Weights of a small contrastive image-text model.
Model: 32-pixel images, text encoder norm layernorm.
Rows from block 2 of the image encoder of a small contrastive image-text model, named by matrix and row number. Rows with one number belong to one neuron. Each number is 200 + 30 x the weight over its row's rms, rounded and kept within 0 to 999. All counts start at 0.
After each neuron's rows are labels from the 100 images, of 14848, where the neuron reaches its highest value: "top examples" is what is common among them. Only what is clearly more common there than usual is listed. The data: drawn human figures in many poses. In brackets: how many of the 100, against the usual share in percent.
# fc1: MLP up (encoder.blocks.2.mlp.fc1.weight, 1152x192), inputs 96-191
# fc2: MLP down (encoder.blocks.2.mlp.fc2.weight, 192x1152, transposed), outputs 96-191

fc1.293,245,192,229,216,209,162,249,184,204,210,237,195,226,175,206,249,140,238,221,200,155,194,172,180,200,134,165,217,196,216,222,254,191,209,209,210,208,273,166,191,194,154,221,226,199,187,256,199,197,217,247,217,165,206,206,252,192,198,177,207,241,232,195,209,228,224,219,159,183,186,192,248,168,208,179,228,281,216,197,210,196,204,195,211,212,158,163,232,165,179,196,225,201,202,215,211
fc2.293,244,175,186,202,201,183,125,117,253,212,232,228,117,192,193,185,272,170,214,202,192,242,192,214,216,177,154,185,218,193,176,200,153,226,201,200,240,202,220,179,208,177,204,188,238,191,221,177,222,201,168,234,235,248,201,236,174,237,175,201,265,208,179,245,246,182,208,219,251,170,215,200,125,150,141,150,224,252,200,171,211,196,209,211,201,177,180,228,165,216,227,215,200,163,205,188
top examples: lying (80 vs 6.3); green trousers (47 vs 8.4)

fc1.720,176,281,201,213,169,200,158,207,251,202,203,186,181,192,211,214,238,197,236,204,135,165,147,172,215,174,226,217,166,156,181,208,204,164,192,192,226,205,204,243,188,208,194,163,236,176,213,204,180,188,205,208,206,157,192,237,207,229,164,231,189,169,192,188,201,229,203,180,209,230,176,204,247,176,158,213,205,269,186,197,195,185,186,144,222,221,276,190,210,192,175,175,174,203,244,264
fc2.720,184,216,235,218,245,233,226,243,194,187,234,201,167,184,248,207,216,185,203,194,236,214,280,190,244,189,228,195,191,232,264,217,163,219,160,178,189,175,170,222,210,231,227,260,184,179,183,268,166,158,192,195,186,209,242,191,182,135,210,199,212,180,194,155,244,163,237,171,169,186,202,148,153,198,205,151,201,182,172,198,221,237,244,213,196,236,176,232,148,236,219,218,202,233,166,223
top examples: bowing (52 vs 6.2)

fc1.229,259,194,236,207,170,260,217,215,208,179,190,216,207,160,233,205,157,192,181,171,216,237,219,145,180,236,140,144,206,196,238,209,232,200,181,196,164,195,195,183,175,132,202,225,204,211,251,219,150,223,218,167,188,164,210,211,220,156,196,178,154,170,175,186,159,210,181,248,135,183,208,192,199,175,166,244,224,212,242,214,226,192,187,209,196,196,185,199,188,234,193,196,213,122,209,186
fc2.229,242,139,196,192,220,162,198,201,137,216,178,163,192,231,231,134,238,170,213,167,233,188,196,177,219,236,113,181,205,198,180,203,224,279,213,199,198,162,188,196,198,206,203,209,230,240,177,159,208,160,130,168,247,177,193,197,158,191,194,251,198,191,231,147,163,156,227,214,205,206,173,190,152,205,239,206,169,196,176,253,214,219,211,165,181,141,210,178,239,261,230,202,186,159,266,237
top examples: pink top (25 vs 8.7)

fc1.327,166,137,149,171,197,206,237,188,135,192,189,251,202,188,170,205,195,205,208,217,189,198,237,222,139,202,195,220,156,165,200,237,288,206,147,216,173,244,242,170,211,189,222,234,197,203,183,209,236,190,180,155,205,182,217,193,193,181,176,258,246,190,195,222,189,180,125,220,181,201,195,188,191,188,164,263,217,194,187,207,239,199,236,206,211,202,195,225,206,181,176,178,233,188,190,207
fc2.327,176,214,176,180,230,202,204,209,194,232,241,150,189,191,206,193,196,190,208,174,195,185,208,241,188,215,234,184,153,194,253,200,249,225,262,238,165,195,159,168,258,246,177,205,234,179,148,206,201,208,213,155,183,135,225,145,163,194,178,236,155,187,223,232,178,236,223,227,216,224,251,153,211,188,158,173,181,189,217,221,238,186,233,222,194,230,242,160,182,158,244,227,216,206,264,216
top examples: pink trousers (32 vs 8.1)

fc1.178,174,201,178,176,165,203,175,209,155,247,201,187,166,201,200,188,187,227,159,188,171,226,177,220,172,189,230,192,219,246,182,175,134,188,260,229,170,247,194,198,176,188,230,202,239,241,176,180,180,213,193,196,225,197,229,240,217,203,204,166,231,242,206,226,217,235,258,201,199,179,197,158,211,168,225,186,197,252,204,193,235,209,214,163,201,168,184,206,183,187,243,216,254,249,219,203
fc2.178,173,215,256,199,172,151,188,190,203,220,176,253,196,237,189,167,171,230,223,243,190,222,171,165,233,265,186,242,239,189,203,195,158,215,187,202,181,185,199,199,163,174,222,171,180,155,190,230,210,214,181,250,230,242,220,124,251,205,230,198,158,248,221,213,249,219,212,238,243,218,226,189,186,191,222,170,186,177,179,210,178,152,180,198,208,182,138,208,209,180,212,209,226,243,208,169
top examples: pink trousers (80 vs 8.1); pink top (27 vs 8.7)

fc1.469,149,204,171,231,194,237,219,182,151,173,203,210,172,185,192,199,212,189,248,165,216,198,170,208,227,196,211,228,217,176,210,238,161,179,196,233,257,198,196,201,220,227,190,175,183,186,201,198,182,192,147,222,235,206,199,176,224,188,212,174,145,229,221,216,180,245,214,231,161,182,208,233,168,158,168,203,179,229,173,198,160,208,278,215,174,239,196,210,229,213,210,180,179,183,181,201
fc2.469,250,184,172,197,241,169,122,147,228,206,256,197,232,208,239,157,212,169,179,198,223,197,232,196,162,185,209,165,233,153,195,164,143,256,204,193,193,201,135,237,222,193,232,177,179,191,204,178,198,239,205,236,273,208,178,168,196,172,185,178,161,187,204,163,227,233,206,199,199,186,222,173,149,154,256,216,224,288,241,209,187,193,260,225,220,223,210,154,208,189,190,220,198,201,183,257
top examples: squatting (52 vs 6.1)

fc1.73,181,172,157,214,163,194,190,202,213,206,230,172,197,171,186,172,157,224,217,202,208,197,109,194,179,190,142,208,186,169,187,279,223,198,234,178,214,192,165,209,196,228,211,240,241,248,159,194,199,203,236,218,171,172,186,207,139,148,206,199,220,212,211,205,132,214,213,190,202,221,182,214,221,221,224,155,189,203,200,237,180,219,207,204,200,156,295,166,216,235,196,195,179,207,228,195
fc2.73,229,240,180,205,167,164,157,195,170,235,188,183,240,174,146,238,218,217,189,204,212,186,225,152,229,202,183,211,227,164,169,217,161,182,218,202,215,214,135,182,219,173,188,184,203,138,216,179,160,189,235,248,213,201,180,203,194,166,185,165,203,211,225,262,181,198,195,172,207,221,198,147,201,205,203,223,189,221,186,210,209,206,181,185,176,178,147,180,137,131,220,227,241,260,189,215
top examples: pink top (27 vs 8.7)

fc1.747,215,197,187,233,234,178,224,158,194,187,228,172,202,193,192,219,211,244,210,210,120,215,235,186,183,188,168,213,216,183,202,198,154,209,263,174,175,179,231,198,193,169,185,250,232,189,239,195,196,196,196,178,182,157,226,238,210,207,209,160,179,209,188,214,191,233,208,193,212,238,191,252,218,212,240,169,199,211,208,240,253,207,145,220,219,198,208,206,116,220,242,191,170,220,176,238
fc2.747,227,186,129,210,171,188,247,189,184,191,158,234,217,228,182,175,248,252,202,206,178,228,236,181,189,181,227,206,192,196,158,190,176,160,224,176,199,209,157,183,177,192,212,178,223,180,194,186,156,160,187,203,183,140,156,184,167,244,239,205,201,217,216,260,202,180,195,252,221,184,219,196,250,195,192,233,173,193,206,244,249,156,182,170,198,194,200,140,228,234,258,235,227,155,205,199
top examples: star jump (70 vs 6.2); orange trousers (42 vs 8.6); black trousers (41 vs 8.6)

fc1.353,205,181,240,148,210,207,187,226,212,225,195,232,174,153,178,235,202,133,248,255,208,257,187,180,230,176,221,210,219,185,252,227,226,181,196,163,199,181,142,209,209,145,212,165,223,210,247,133,215,234,234,186,167,221,152,201,188,226,236,168,205,193,216,222,136,182,194,184,217,200,154,203,191,222,220,214,179,214,241,183,222,196,222,215,206,203,161,173,166,226,161,220,233,256,183,195
fc2.353,256,255,235,205,186,213,197,227,123,198,241,217,203,204,192,209,180,215,251,172,171,157,232,155,225,231,218,159,198,219,234,195,164,214,173,227,199,239,194,199,193,206,135,189,187,196,168,237,158,199,192,188,202,208,214,211,162,170,218,236,146,219,140,140,207,232,182,273,148,159,166,249,215,185,206,233,251,189,211,192,187,200,197,230,257,172,133,156,164,197,209,196,215,138,229,207
top examples: pink trousers (35 vs 8.1); lying (32 vs 6.3); splits (31 vs 6.2)

fc1.295,185,201,213,164,168,180,157,203,213,199,158,211,256,251,248,188,232,170,208,122,194,249,199,210,180,215,235,179,211,163,191,247,174,173,193,249,198,232,195,233,177,183,164,198,232,176,191,205,227,176,185,208,227,226,196,216,143,216,153,179,223,225,186,229,217,212,160,183,211,223,159,219,190,163,225,208,212,207,185,160,272,191,228,196,209,239,197,217,253,151,205,186,253,182,197,216
fc2.295,245,190,204,191,266,206,205,207,140,165,209,211,220,170,214,193,248,193,192,229,153,211,230,218,221,141,180,151,182,226,236,190,182,178,199,183,183,204,184,167,198,220,175,243,184,138,196,211,181,183,202,189,190,223,174,188,261,243,189,221,183,220,189,175,152,215,152,227,219,199,238,197,182,188,199,152,213,225,214,169,187,226,238,222,209,202,169,224,266,203,203,199,236,213,209,173
top examples: squatting (50 vs 6.1); teal trousers (26 vs 8.6)

fc1.241,188,218,174,238,247,220,154,197,211,198,223,165,177,170,214,195,198,226,222,136,239,217,184,191,210,204,183,238,213,237,181,194,204,206,142,228,170,225,186,255,237,198,220,174,172,205,154,179,219,199,205,197,186,234,230,170,226,180,199,183,238,213,156,150,193,226,173,200,208,194,185,225,237,168,225,213,203,176,208,208,195,233,193,184,237,189,187,175,212,274,160,182,220,297,212,171
fc2.241,236,249,177,153,239,147,234,197,195,218,216,198,188,199,197,171,199,159,200,218,218,229,238,121,189,157,197,238,151,221,194,178,217,219,210,211,131,191,199,157,203,147,183,204,177,214,209,147,188,199,176,174,242,143,228,202,226,225,201,213,266,238,248,227,228,178,214,141,209,194,233,194,205,238,189,189,219,239,206,239,216,177,211,249,197,206,224,157,167,191,180,212,246,150,185,204
top examples: star jump (51 vs 6.2); teal trousers (42 vs 8.6); walking (29 vs 6.5)

fc1.185,184,163,197,184,250,230,206,198,217,163,254,222,208,217,196,213,142,201,212,168,198,209,165,262,179,198,208,251,177,226,204,227,200,249,199,249,175,172,238,203,236,165,194,241,189,176,162,245,211,199,205,139,185,225,207,177,186,152,209,247,194,220,183,176,163,263,175,216,186,150,203,193,175,192,150,239,227,155,144,157,184,171,172,155,193,221,202,263,222,197,211,193,251,222,219,190
fc2.185,189,224,179,201,185,175,201,199,168,182,180,175,247,209,188,184,266,177,243,209,140,163,124,220,182,169,208,191,215,213,225,176,262,209,229,195,184,219,140,152,205,262,184,178,210,187,204,246,168,210,214,240,225,224,205,199,154,188,258,200,194,223,213,150,213,178,154,218,167,207,221,193,178,207,215,187,303,186,233,223,160,194,152,244,196,232,255,190,196,193,190,209,241,154,180,240
top examples: orange trousers (66 vs 8.6); squatting (33 vs 6.1); lying (30 vs 6.3)

fc1.363,139,155,252,208,253,198,168,216,183,215,226,191,219,219,167,138,200,168,189,220,236,207,198,190,213,191,231,168,201,217,173,192,200,169,271,236,189,246,206,227,163,207,159,158,233,202,225,198,150,200,224,151,178,176,203,242,153,181,186,191,195,194,151,226,193,202,187,174,190,196,173,167,165,160,167,202,167,197,215,210,236,245,171,206,241,151,241,194,215,219,227,166,261,214,221,204
fc2.363,196,197,212,175,199,201,179,168,232,197,225,229,183,201,207,245,148,207,223,229,174,220,147,205,207,282,261,230,222,212,195,175,186,234,219,171,189,267,212,239,204,208,212,181,131,184,212,236,211,235,205,209,197,188,244,126,180,193,193,183,186,191,214,222,211,200,156,156,239,188,232,166,211,237,174,193,177,156,143,244,178,208,174,237,218,161,227,169,216,172,204,175,188,214,237,152
top examples: pink trousers (44 vs 8.1); purple trousers (43 vs 8.4)

fc1.347,203,167,160,170,249,181,239,204,209,155,268,201,213,223,208,218,138,158,188,173,169,226,232,207,183,207,241,199,212,189,192,200,224,161,176,253,217,146,199,205,224,181,197,214,227,179,222,219,159,231,175,205,190,167,173,212,145,188,198,186,220,216,257,208,178,241,245,172,237,208,196,219,200,202,190,195,225,165,224,199,154,224,199,179,148,173,262,175,185,228,182,164,198,190,220,195
fc2.347,220,216,230,198,257,187,245,173,171,176,207,231,233,150,253,258,154,214,182,205,147,148,206,241,194,207,192,195,237,189,123,197,220,221,184,234,177,218,232,213,211,200,167,178,171,217,261,207,226,179,185,154,204,277,138,184,189,220,191,189,236,202,211,206,172,207,180,182,184,236,216,173,206,223,267,239,174,173,189,207,191,182,215,200,191,129,170,202,205,193,215,231,197,189,206,216
top examples: squatting (64 vs 6.1); teal trousers (31 vs 8.6); blue trousers (26 vs 8.4)

fc1.577,185,194,156,184,171,183,248,170,204,202,206,196,165,138,236,235,226,242,189,204,260,193,200,170,160,153,204,223,148,222,155,194,183,212,201,194,148,174,210,231,200,226,177,253,186,210,254,136,199,226,173,241,244,219,231,262,156,189,234,151,227,201,177,216,220,207,196,195,242,193,238,230,171,173,179,237,179,137,163,195,212,216,201,222,151,184,198,208,179,190,205,147,203,175,200,185
fc2.577,184,250,236,177,212,170,242,214,185,269,187,184,275,192,259,157,192,167,187,148,203,164,200,219,227,205,148,211,214,199,182,162,215,201,197,191,197,185,277,134,189,223,233,208,206,206,184,236,185,201,121,203,156,191,196,183,205,183,168,224,210,173,207,169,208,200,180,169,254,192,154,217,152,272,199,199,173,227,201,180,162,231,227,233,246,226,191,186,183,194,185,228,224,199,193,172
top examples: handstand (40 vs 6.2)

fc1.16,218,257,222,218,212,204,194,196,200,168,231,169,177,200,232,236,200,173,227,213,138,199,184,205,162,187,225,201,166,222,177,200,180,159,184,175,216,241,205,197,196,205,268,178,184,188,222,199,219,186,178,189,245,181,180,237,229,167,160,147,241,191,253,225,149,179,205,244,199,225,205,157,185,204,156,225,186,116,165,190,235,189,208,282,163,213,198,190,246,222,171,195,192,198,237,234
fc2.16,211,167,133,206,230,232,199,217,220,157,171,246,182,173,193,185,185,202,150,174,184,195,252,244,259,163,225,238,218,159,178,202,211,156,198,195,198,160,226,205,237,188,203,226,169,216,209,196,146,228,231,231,262,143,245,177,194,249,166,182,142,190,222,207,164,232,238,194,171,176,206,215,203,189,225,183,210,222,248,198,183,221,215,207,208,244,192,221,198,200,203,225,183,185,210,213
top examples: pink top (25 vs 8.7)

fc1.489,266,239,214,197,187,173,199,238,211,193,199,173,207,232,184,222,198,216,218,204,205,186,186,254,148,202,194,148,171,223,205,206,185,230,117,190,165,227,196,214,226,190,177,164,207,217,171,201,263,192,229,146,170,177,155,208,129,268,211,245,173,189,144,248,222,211,227,186,228,195,229,169,212,208,196,244,239,194,186,173,260,236,199,224,191,244,188,192,171,196,253,193,244,204,220,215
fc2.489,223,159,187,181,190,214,229,198,150,178,168,233,164,234,212,208,172,182,203,176,197,230,194,230,178,187,170,222,222,180,170,148,177,239,210,210,187,158,221,196,167,184,169,192,241,158,196,187,213,164,180,221,208,199,173,229,185,155,210,243,206,225,220,227,199,235,155,140,238,201,245,180,207,195,223,217,153,216,240,230,202,170,170,230,179,194,246,183,132,170,199,199,192,197,227,181
top examples: bowing (28 vs 6.2)

fc1.199,186,187,171,244,212,226,178,169,197,174,249,177,203,218,209,177,186,191,223,199,223,172,224,121,174,225,203,221,167,214,184,221,209,211,231,210,144,254,222,198,217,252,213,199,193,230,170,167,112,201,163,177,210,170,235,245,161,232,201,196,205,147,205,210,165,236,215,196,258,241,181,160,120,234,232,186,196,185,186,218,162,237,245,263,201,150,216,231,194,192,159,189,218,182,222,186
fc2.199,188,167,231,244,204,209,159,213,208,228,243,204,231,219,151,253,202,179,184,188,224,209,219,146,240,245,225,159,228,228,261,227,186,168,166,229,186,192,242,167,201,150,213,185,204,202,193,195,190,147,190,160,177,166,212,185,210,161,212,180,144,205,222,211,186,235,209,191,255,221,223,159,224,188,197,196,249,171,190,241,202,179,149,187,187,195,239,164,192,180,139,212,183,206,213,228
top examples: pink top (68 vs 8.7); pink trousers (33 vs 8.1)

fc1.648,268,225,204,237,143,197,205,227,206,169,192,219,175,141,169,252,205,195,170,214,128,120,205,188,208,235,167,197,219,179,178,253,186,266,227,229,155,230,207,213,203,193,207,162,196,216,230,226,229,247,193,162,198,204,199,143,236,178,246,190,219,202,175,239,112,189,243,224,178,215,192,213,230,184,217,196,201,224,173,233,173,182,191,137,198,198,171,200,191,190,211,197,289,188,180,260
fc2.648,200,198,194,159,154,196,222,210,178,167,213,222,205,217,231,195,223,201,159,223,156,212,216,184,138,127,174,226,181,189,168,221,226,175,142,228,194,170,226,217,193,198,208,252,170,185,165,219,244,172,165,182,202,196,185,241,167,171,210,177,177,185,203,141,165,204,189,236,204,189,225,201,238,250,175,231,236,183,205,203,198,159,163,229,240,174,225,274,206,170,227,259,228,233,222,239
top examples: lying (96 vs 6.3)

fc1.555,210,181,158,216,218,177,204,204,230,202,171,140,152,232,167,228,265,233,192,183,139,195,223,247,211,222,190,193,236,223,242,195,200,187,176,179,203,241,178,186,214,169,161,220,183,172,235,213,161,195,214,184,185,168,182,213,134,219,215,133,215,180,212,176,210,273,180,157,230,201,138,181,183,220,216,225,220,151,227,220,191,188,218,226,209,156,281,238,212,198,208,206,153,163,201,214
fc2.555,219,233,182,202,210,240,176,208,185,217,287,185,251,216,174,255,151,201,173,273,155,157,178,191,188,194,187,157,203,210,195,216,210,214,187,215,251,213,189,209,169,201,158,191,195,241,201,194,190,216,114,190,170,208,148,209,176,198,115,201,257,171,231,218,191,162,201,197,252,148,216,163,175,123,241,179,187,168,229,248,172,228,249,186,127,248,169,193,225,173,220,232,216,221,167,201
top examples: squatting (50 vs 6.1)

fc1.109,161,180,186,269,188,214,179,180,188,196,162,262,182,199,166,214,239,178,191,208,197,161,190,245,218,162,212,179,222,186,239,185,176,237,190,171,154,172,186,214,176,204,200,220,160,157,164,171,212,230,204,225,237,209,180,198,189,151,200,189,225,228,171,199,212,251,204,182,218,234,211,148,261,166,165,152,179,270,219,170,214,149,257,178,164,210,211,252,188,228,240,241,180,153,220,234
fc2.109,219,183,181,216,242,235,222,179,210,203,166,189,236,198,204,144,183,162,214,193,134,248,223,217,206,144,206,265,209,162,222,199,208,139,246,210,245,267,181,184,172,204,161,246,232,186,186,226,204,193,211,274,222,187,236,198,175,163,158,171,208,179,212,171,160,211,181,195,196,187,208,196,179,199,206,173,212,171,214,200,179,267,209,186,221,206,190,174,231,151,220,177,195,222,268,190
top examples: star jump (26 vs 6.2)

fc1.660,177,170,246,187,208,230,193,193,187,258,172,204,225,195,187,253,260,173,204,214,182,203,173,192,227,210,220,230,142,149,197,233,209,174,194,166,177,185,184,258,182,195,198,222,181,212,232,178,156,244,177,166,215,217,167,265,208,212,199,182,183,141,217,202,200,186,140,243,237,240,208,203,213,195,185,222,240,258,244,239,202,212,196,168,209,270,232,170,225,193,192,155,162,209,224,191
fc2.660,151,219,222,208,219,155,184,196,212,226,187,183,166,240,187,203,135,202,221,219,178,211,254,235,176,194,215,246,203,209,191,185,189,213,216,206,182,195,147,226,203,193,188,214,212,217,179,231,209,256,194,203,145,237,165,195,200,227,191,191,217,195,159,177,203,287,119,167,212,187,204,231,195,190,249,152,230,211,147,238,267,219,172,175,167,209,155,215,189,202,187,196,184,199,192,179
top examples: orange trousers (47 vs 8.6)

fc1.607,192,172,127,237,176,205,194,243,201,192,267,192,193,187,222,190,130,224,137,185,251,223,207,201,168,195,195,218,187,209,202,195,161,212,168,216,202,223,242,189,183,213,160,189,199,155,205,178,136,164,230,213,194,229,185,206,257,186,205,252,238,230,174,184,167,206,262,157,182,174,204,194,245,235,226,176,240,206,131,235,245,236,210,235,140,152,242,213,221,205,180,189,146,170,187,228
fc2.607,183,194,141,191,178,201,163,218,240,229,182,208,195,194,210,248,186,217,200,217,204,203,234,236,220,162,196,138,180,148,213,204,256,257,211,192,172,214,152,206,192,215,168,225,211,148,239,181,212,210,175,184,197,233,244,212,240,216,235,214,156,192,155,240,158,168,149,182,192,189,167,168,197,183,239,230,160,199,211,259,192,177,215,248,193,225,204,160,192,215,227,219,224,245,196,226
top examples: pink top (28 vs 8.7); white top (27 vs 8.6); arms out (25 vs 6.4)

fc1.424,224,175,203,202,196,188,240,138,214,241,213,178,168,171,217,232,218,211,253,203,206,196,192,225,184,207,182,224,212,183,199,214,167,186,210,230,217,198,229,223,143,223,211,195,171,270,205,170,209,156,226,143,227,219,206,262,212,161,197,181,203,231,171,221,205,202,229,175,201,176,150,190,211,174,192,163,185,226,179,179,230,245,136,200,273,189,165,202,146,196,217,213,179,252,154,200
fc2.424,197,197,136,234,153,220,202,192,219,185,186,171,227,200,211,206,238,224,195,243,223,222,183,223,168,140,229,196,197,220,221,150,199,210,211,208,206,189,220,221,187,234,191,194,176,152,209,181,196,201,225,164,226,197,180,186,164,205,160,199,146,241,249,175,176,193,208,215,215,162,217,228,204,213,190,198,262,208,241,198,157,186,159,189,209,232,269,167,198,230,242,291,198,199,212,233
top examples: star jump (34 vs 6.2); running (29 vs 6.6)

fc1.627,206,240,172,164,222,165,235,218,214,209,188,218,148,179,224,249,229,221,191,178,161,163,192,183,217,197,191,185,269,151,168,224,217,198,143,187,154,223,216,257,237,175,243,215,183,186,140,208,196,174,199,192,251,222,205,231,230,149,122,208,191,157,201,238,192,220,181,171,207,184,252,174,222,153,234,231,212,256,163,200,226,213,225,258,202,146,190,189,187,203,182,185,191,195,152,212
fc2.627,155,165,215,249,224,182,219,181,243,246,190,198,188,201,197,186,186,208,232,169,192,134,183,213,152,218,244,206,199,204,224,202,161,239,191,163,178,212,155,212,235,197,164,274,175,250,177,214,182,216,207,187,223,193,213,183,178,165,210,193,153,156,215,177,234,202,230,170,203,221,235,252,173,193,233,247,178,201,180,190,149,184,201,201,242,262,229,160,245,236,172,192,223,201,202,212
top examples: handstand (100 vs 6.2); red trousers (33 vs 8.2)

fc1.367,188,205,214,179,241,220,213,199,175,195,212,205,200,228,193,236,162,146,227,204,164,195,188,251,217,206,173,275,176,152,170,205,202,197,144,217,125,179,222,186,201,178,207,202,171,264,218,217,171,236,232,208,218,228,218,273,174,246,200,222,207,196,208,208,192,237,249,275,219,160,190,213,193,208,253,192,162,199,216,205,234,208,183,218,215,166,256,220,232,208,195,181,183,138,165,235
fc2.367,167,150,145,197,199,269,187,138,209,211,186,216,135,207,198,186,215,231,203,235,193,197,209,201,195,181,191,169,200,183,185,193,206,199,225,193,201,277,203,186,219,200,113,253,194,217,213,240,208,213,196,155,194,252,191,191,262,243,207,208,205,223,144,155,254,194,212,200,139,203,264,206,218,184,204,212,254,208,186,234,227,221,173,225,220,173,168,271,250,176,238,201,180,188,209,224
top examples: handstand (42 vs 6.2)

fc1.623,207,174,152,196,268,195,230,187,215,203,217,189,204,165,155,230,144,245,220,220,225,191,205,204,152,226,177,184,164,173,202,156,206,233,165,159,201,215,267,211,178,191,187,197,208,240,264,223,224,193,240,206,183,188,201,221,198,215,252,157,187,175,232,232,249,230,167,255,241,154,190,235,217,207,183,191,220,184,199,202,173,149,177,208,260,216,211,230,183,212,200,197,140,190,223,221
fc2.623,130,250,191,214,200,195,198,191,183,188,222,236,252,254,239,196,212,191,236,215,146,223,158,173,209,207,189,187,220,213,173,262,206,201,199,225,194,216,173,173,216,195,224,270,243,197,197,178,241,212,181,213,213,196,195,193,222,179,188,257,205,215,190,143,136,159,200,232,190,231,185,195,212,179,170,190,239,222,235,171,191,218,160,201,170,155,178,211,192,174,218,233,202,173,186,207
top examples: squatting (37 vs 6.1); teal top (27 vs 8.4); pink top (25 vs 8.7)

fc1.611,201,184,149,148,253,161,220,242,167,211,212,174,209,187,166,190,228,177,186,209,178,231,252,177,203,222,176,161,215,170,185,147,220,183,210,145,231,166,237,234,194,181,131,186,245,168,191,238,201,207,209,217,187,219,247,189,191,183,156,214,262,196,200,235,210,193,207,226,159,185,194,164,192,232,248,194,211,129,248,219,174,219,227,190,210,201,161,212,231,224,248,256,164,181,175,241
fc2.611,208,242,154,262,181,180,170,202,207,208,162,150,215,226,206,215,198,221,217,140,265,253,230,213,183,182,232,224,188,181,145,159,195,187,196,226,203,207,235,234,233,186,211,177,177,199,151,200,196,144,199,228,213,260,191,169,192,210,235,123,225,254,232,222,183,205,237,204,193,178,240,207,178,241,193,239,178,240,183,228,176,191,196,195,177,199,217,189,264,131,197,187,238,245,198,201
top examples: orange trousers (37 vs 8.6); blue trousers (27 vs 8.4); running (26 vs 6.6)

fc1.31,192,222,163,153,242,266,170,254,173,158,210,202,208,239,208,222,221,220,251,178,197,215,186,219,172,222,228,193,211,173,234,234,164,180,184,189,156,128,189,203,211,240,168,132,181,157,227,131,215,205,212,201,209,221,178,174,227,178,232,192,162,206,218,150,202,240,262,216,227,194,175,225,207,198,221,165,253,240,242,154,251,229,211,229,246,267,222,195,270,255,189,171,221,197,188,138
fc2.31,225,197,159,167,249,211,158,203,190,235,237,214,227,217,160,188,180,211,235,213,205,205,203,191,204,179,191,229,208,204,179,218,176,252,198,198,189,190,167,197,218,186,222,234,246,191,163,143,203,210,212,192,181,200,200,204,209,165,162,156,187,187,194,199,215,157,173,176,125,150,209,180,176,168,171,200,248,202,186,270,221,170,185,193,224,200,189,170,242,216,230,232,204,183,246,214
top examples: squatting (82 vs 6.1)

fc1.291,139,148,245,226,211,224,176,180,148,226,199,173,190,267,186,191,155,233,216,187,220,192,196,161,207,204,193,179,185,229,181,212,143,176,223,220,181,200,190,207,233,218,159,176,213,220,183,173,142,183,186,179,249,170,223,190,169,256,195,147,203,183,221,212,183,221,219,220,212,195,234,157,187,217,194,210,207,214,174,204,229,186,197,189,205,153,254,185,206,152,221,193,200,233,214,150
fc2.291,188,180,232,185,193,146,190,229,201,252,158,241,229,222,187,224,142,185,223,182,186,217,207,109,246,239,190,244,224,197,242,216,127,158,168,230,198,187,234,149,187,164,210,184,185,172,198,234,247,187,201,224,191,213,222,183,264,167,234,205,202,225,249,242,205,206,129,214,219,194,236,255,193,194,186,182,196,219,146,197,165,178,140,244,144,193,202,226,209,212,181,242,189,211,177,242
top examples: pink top (91 vs 8.7)

fc1.15,203,199,220,207,212,226,221,180,149,135,219,249,157,171,186,259,197,204,225,173,188,233,208,187,213,243,156,186,250,234,235,178,182,186,147,231,166,237,252,249,112,208,255,216,152,182,212,189,214,238,214,170,168,175,185,176,168,189,195,212,193,237,193,168,156,220,146,229,188,206,213,173,241,186,228,225,160,195,189,189,175,232,219,248,182,220,210,181,206,207,260,233,177,235,220,178
fc2.15,190,171,218,132,149,152,191,164,173,201,158,213,221,189,216,186,218,175,207,242,186,191,136,168,171,174,128,177,202,204,219,206,256,236,212,189,135,181,185,192,221,227,203,174,176,176,254,192,172,201,201,203,227,195,176,212,169,158,155,216,218,158,225,172,175,149,257,198,208,230,205,203,174,223,259,196,214,184,213,271,203,184,208,176,185,155,187,191,214,262,204,245,197,189,234,272
top examples: pink trousers (29 vs 8.1)

fc1.667,253,189,237,203,206,195,169,148,170,166,248,131,185,199,246,181,174,262,258,266,183,178,200,199,215,160,191,198,228,175,199,158,170,245,194,197,185,178,223,238,196,173,178,205,209,226,175,201,222,202,223,144,167,222,182,251,171,247,163,227,257,243,237,234,200,202,163,201,191,167,242,202,184,165,238,224,202,174,193,195,208,195,161,181,169,215,200,213,156,198,208,214,184,146,223,180
fc2.667,265,292,157,173,212,206,198,212,104,161,143,158,182,229,251,204,183,198,221,207,224,224,195,221,197,177,188,192,201,170,184,190,211,184,206,243,210,230,218,188,202,174,156,193,151,187,228,198,256,194,202,166,176,195,186,252,179,192,213,190,204,189,189,189,233,170,200,257,183,200,223,230,196,203,185,227,231,194,206,237,180,210,189,228,225,236,245,175,150,167,152,224,225,152,191,173
top examples: handstand (38 vs 6.2); green top (32 vs 8.1)

fc1.218,240,192,189,232,238,221,193,214,206,246,227,194,165,231,149,197,170,196,179,225,253,181,222,197,270,273,224,175,185,150,190,244,193,205,146,224,196,182,172,167,192,220,168,245,154,229,170,193,171,260,187,163,231,197,245,243,189,134,158,222,186,179,194,225,198,216,161,208,241,246,258,166,193,197,234,188,207,206,264,206,265,184,180,219,254,190,182,245,158,241,224,168,179,200,188,184
fc2.218,202,176,214,199,169,254,193,172,219,203,185,163,191,185,185,206,186,238,235,216,170,149,123,222,192,199,215,187,177,190,223,247,162,200,250,216,237,164,167,221,228,194,190,180,210,160,156,178,214,225,217,201,242,207,193,232,237,216,183,194,178,257,173,200,198,178,168,224,197,178,197,178,199,195,200,174,174,156,177,129,227,225,244,208,217,219,158,210,197,212,156,239,205,219,178,194
top examples: handstand (78 vs 6.2)